{"model": "autoregressive pixel model", "dataset": "abstract colour fields from 500 small random pattern networks", "train_examples": 203450, "image_size": 20, "horizontal_flip": false, "levels_per_channel": 6, "vocab_size": 217, "arch": "transformer_decoder", "width": 256, "layers": 6, "norm": "layernorm", "norm_position": "pre", "activation": "gelu", "mlp_ratio": 2, "head_dim": 48, "fused_qkv": false, "bias": "all", "qk_norm": false, "parallel_block": false, "inner_norm": false, "positions": "sincos", "tie_embeddings": true, "init": "torch_default", "residual_init": "scaled_by_depth", "optimizer": "adamw", "lr": 0.0021, "beta1": 0.9, "beta2": 0.999, "eps": 1e-10, "grad_clip": 5.0, "steps": 20300, "batch_size": 128, "epochs": 12.8, "lr_schedule": "wsd", "decay_fraction": 0.3, "final_lr_fraction": 0, "warmup_steps": 1010, "weight_decay": 0.09}
Rows from block 2 of a small autoregressive pixel model, named by matrix and row number. Rows with one number belong to one neuron. Each number is 128 + 24 x the weight over its row's rms, rounded and kept within 0 to 255. All counts start at 0. Numbers have three digits each.
After each neuron's rows are labels from the 100 images, of 14976, where the neuron reaches its highest value: "top examples" is what is common among them. Only what is clearly more common there than usual is listed. The data: abstract colour fields from 500 small random pattern networks. In brackets: how many of the 100.
# fc1: MLP up (model.blocks.2.mlp.fc1.weight, 512x256), inputs 0-127
# fc2: MLP down (model.blocks.2.mlp.fc2.weight, 256x512, transposed), outputs 0-127

fc1.504:100163106094156115106140139120133163104159140138131148135118160108108146112101164158116149121095160112144146141136113155100163140119156117123121128116193135089118135143089161109096135141108159134133111116120143144111172138167104150135129165153159087179124098071142072131139136133126117127109081122165102142141121157084120127121072153145110153162155084147117106095119144093176111149109
fc2.504:145116189121104172125154126090106155102085145111134100169157090134093167150157136125078149132141133110118147146083122127108129161145165084116095139140139139110149158141181143130153111113123142139178143113120131132117112119097170114107121147111089130073125174132130142116124134129122120181150159075110093149114115130130096118129121130150117117106124133103103127132121109125133162118137
top examples: smooth (54); mostly green (37); dark (36)

fc1.444:105164092105137119107138080121117146107126078134134157140106093170132142118177106107121105108139127113118154152117079147132122123145143108088145121113123169104125138162135123117104072100115104100096142125088158126139134116127107121052159170148132174109150116145122146162106157139143103134102138119169142120135122112144120097138108104152156124152128122128115110142163099158107155130123
fc2.444:080098172121093114160150156123120119145126144096091115101177121100129102117114114125115137144132136104133112129099135112109137103121125114130113122100091142142093128118112095142150144164152107132133095124166113112095102142089116097148127143127123115128110129110122136125102135107141158119121081141100118086153119148120144137140121135111121143086134156114124114118115132135188131100144
top examples: bright (28)

fc1.163:165120101128130132130121057123156096146136084093117106116139125098077123113103125112111128094133078157159110144139138129126133129086159162083149128168114155128103117134136110137118099132117102132134125122140116140116115124144118150134164084135114161161160122079130124169126131165128102158125154115142135142099139164146114135126114152128156166095142128115150121135136120140105164117154
fc2.163:191081159122151142115110152105084126084094158144119168166118134106111091113123107134144157133121164150107101111121134138125095116146109113105112126107131137124128129123154136135132186127121114128137173128074150146151135164107152119134109128118114098128130118113137119119086136112139126151114121162084141138125142121129119124142141128127145133159145118167112142125124111136115124071134
top examples: fine detail (71); bright (57)

fc1.480:112139114165104109103122115129164095121154117124136081100087164131100161121117178145088121118120139137127156095177100133138099100116124164104104128126127136163098132204102140162125147161160149132104105143106121092092122151136116143056167167121154130158159106146102076088133119146134084155102176163131137133121130153142087161097082143135161122124122122086147143129129143147133145146117
fc2.480:103124141112152173123101131112078123113063133091118161159121176092110076113131113131163150122117116074149155150103145107137120102150143136122168117152139125137172107142149161156117100132139145095141123128151114136164133122086151128133140117143105177112127135119111113217176133131129109112149100083140110115135130119099134158123141109193110113096140115156126051100127135105139129156145
top examples: smooth (34)

fc1.160:105159105144118115148110175130130125123115143144108164104114152113135126135161152133192131142100115130119131171137127060121135147135129167115092105152160113108122122138160098129101110142103116132148105098099102087139151155154130146103125141168155119130102125112140085143088102130119135114123153130113115107108130139138117090150147132087139123140128123159093157112117136092183133169136
fc2.160:179148098112159153129164121119126069132169142122119064130183108150123111152098118122109126112153139153133086106136130118132089158069072120159152100150140109134140141148145172127131098162143135130099122120123096114170116158124110125133085130149147121158119152143148124128105095150109125148145142140129136111120130136138162130150125126158152114074123141103130076093111106106144089167135
top examples: smooth (68); mostly blue (44)

fc1.231:114085131100145136127094116110129112152161109080154129148150149124141158139088096109109125193098110106144127129128142160129119104094127154166144111121127134131138162148167135120150094112105100124124135126128108081126113121116155121118124127110115121069107137131147142141124138145134108149146127116138155126105131106120093185168156100112123128089125128091121096180155121124116130141135
fc2.231:174157161166079091130146141130138152163099135137126149150105112169103095103162131107145119071135106170108132121110147122116091127127158138115073104144178125115127148147131143137110084163150109127163110159112118128167164155129112131089117129167175137147144138101170128123118104153155140109091121161077129123126131163150115130139098127113137108124146110174134128102149125124170115092090
top examples: fine detail (36)

fc1.12:157098153109107090126093143116117087116103110093194038106147103107120120131135158128072110114151135120121101117164071120135156106110158149130126140139113149098116143140152106126100110117117086113134180116102156179119111140108105166131175128121104084147131173153155126155113164131131114121148098122126119156100129125124104078131092087078138110112137105141106076125098107110107150125123
fc2.12:099118162136140151112139115119093131141136113127127143120129122127137087142150110127159115124136121136123140156120155136136133120109114121129133116120097145117154110150106130115134167163152155129105114120127109076083150119129117105148098119130175134141139102112125095087085147088122151126150137176149156091147124147099169170131134151133136139138140127123085167112126138154179150173140
top examples: fine detail (56)

fc1.134:151091156170140128130133139134139112137147132124026129167135153159149132144166116155155131141135075172157119102173150097127115167139132117178117114102123138119142125123134092098177140111133109123091125128124095127125125135146130094124154095107165127117159157139146138127109134135117134168122130158101150147080134167105093126135083124113117130139085144142088114174150143097144125142077
fc2.134:129133113098137140116150116138109135167141101151181087150122115084163121125130129118152146124111155097100107067109133108121119105139144119112143100127119133133135114149112141118136131143146156130126164127085131143139099149128156152116074135111110137115130166123140101103128167127116141115122140169132130105134132117151141105109126128111093091083140112124115175131100136141110174152103
top examples: smooth (37)

fc1.499:133193139113169126088141096114121119112131156137126162111120160133135120135191120149130115079174158079120124148124142093134094095172105163158085108161140123117140137156165160140107118106174171142096115136118127106098113071143172124095121135128131125052083106114130130123107112129144172140105127141131143146132119130118094107152110083108144119135108129126146154144122099122132150160131
fc2.499:136144125132145114152104132127114121070159149117121083139132125142144136137162167129122142167102113146156148102106148164120112114144116119131136117105168113122111128136092109135118133089078131153126155136129145156101110109105088123142126139144120131124174144164155132128154131163132114100091123135141104077120132134091137158113159093112145167112142062135131103109113123131142126100118
top examples: smooth (39)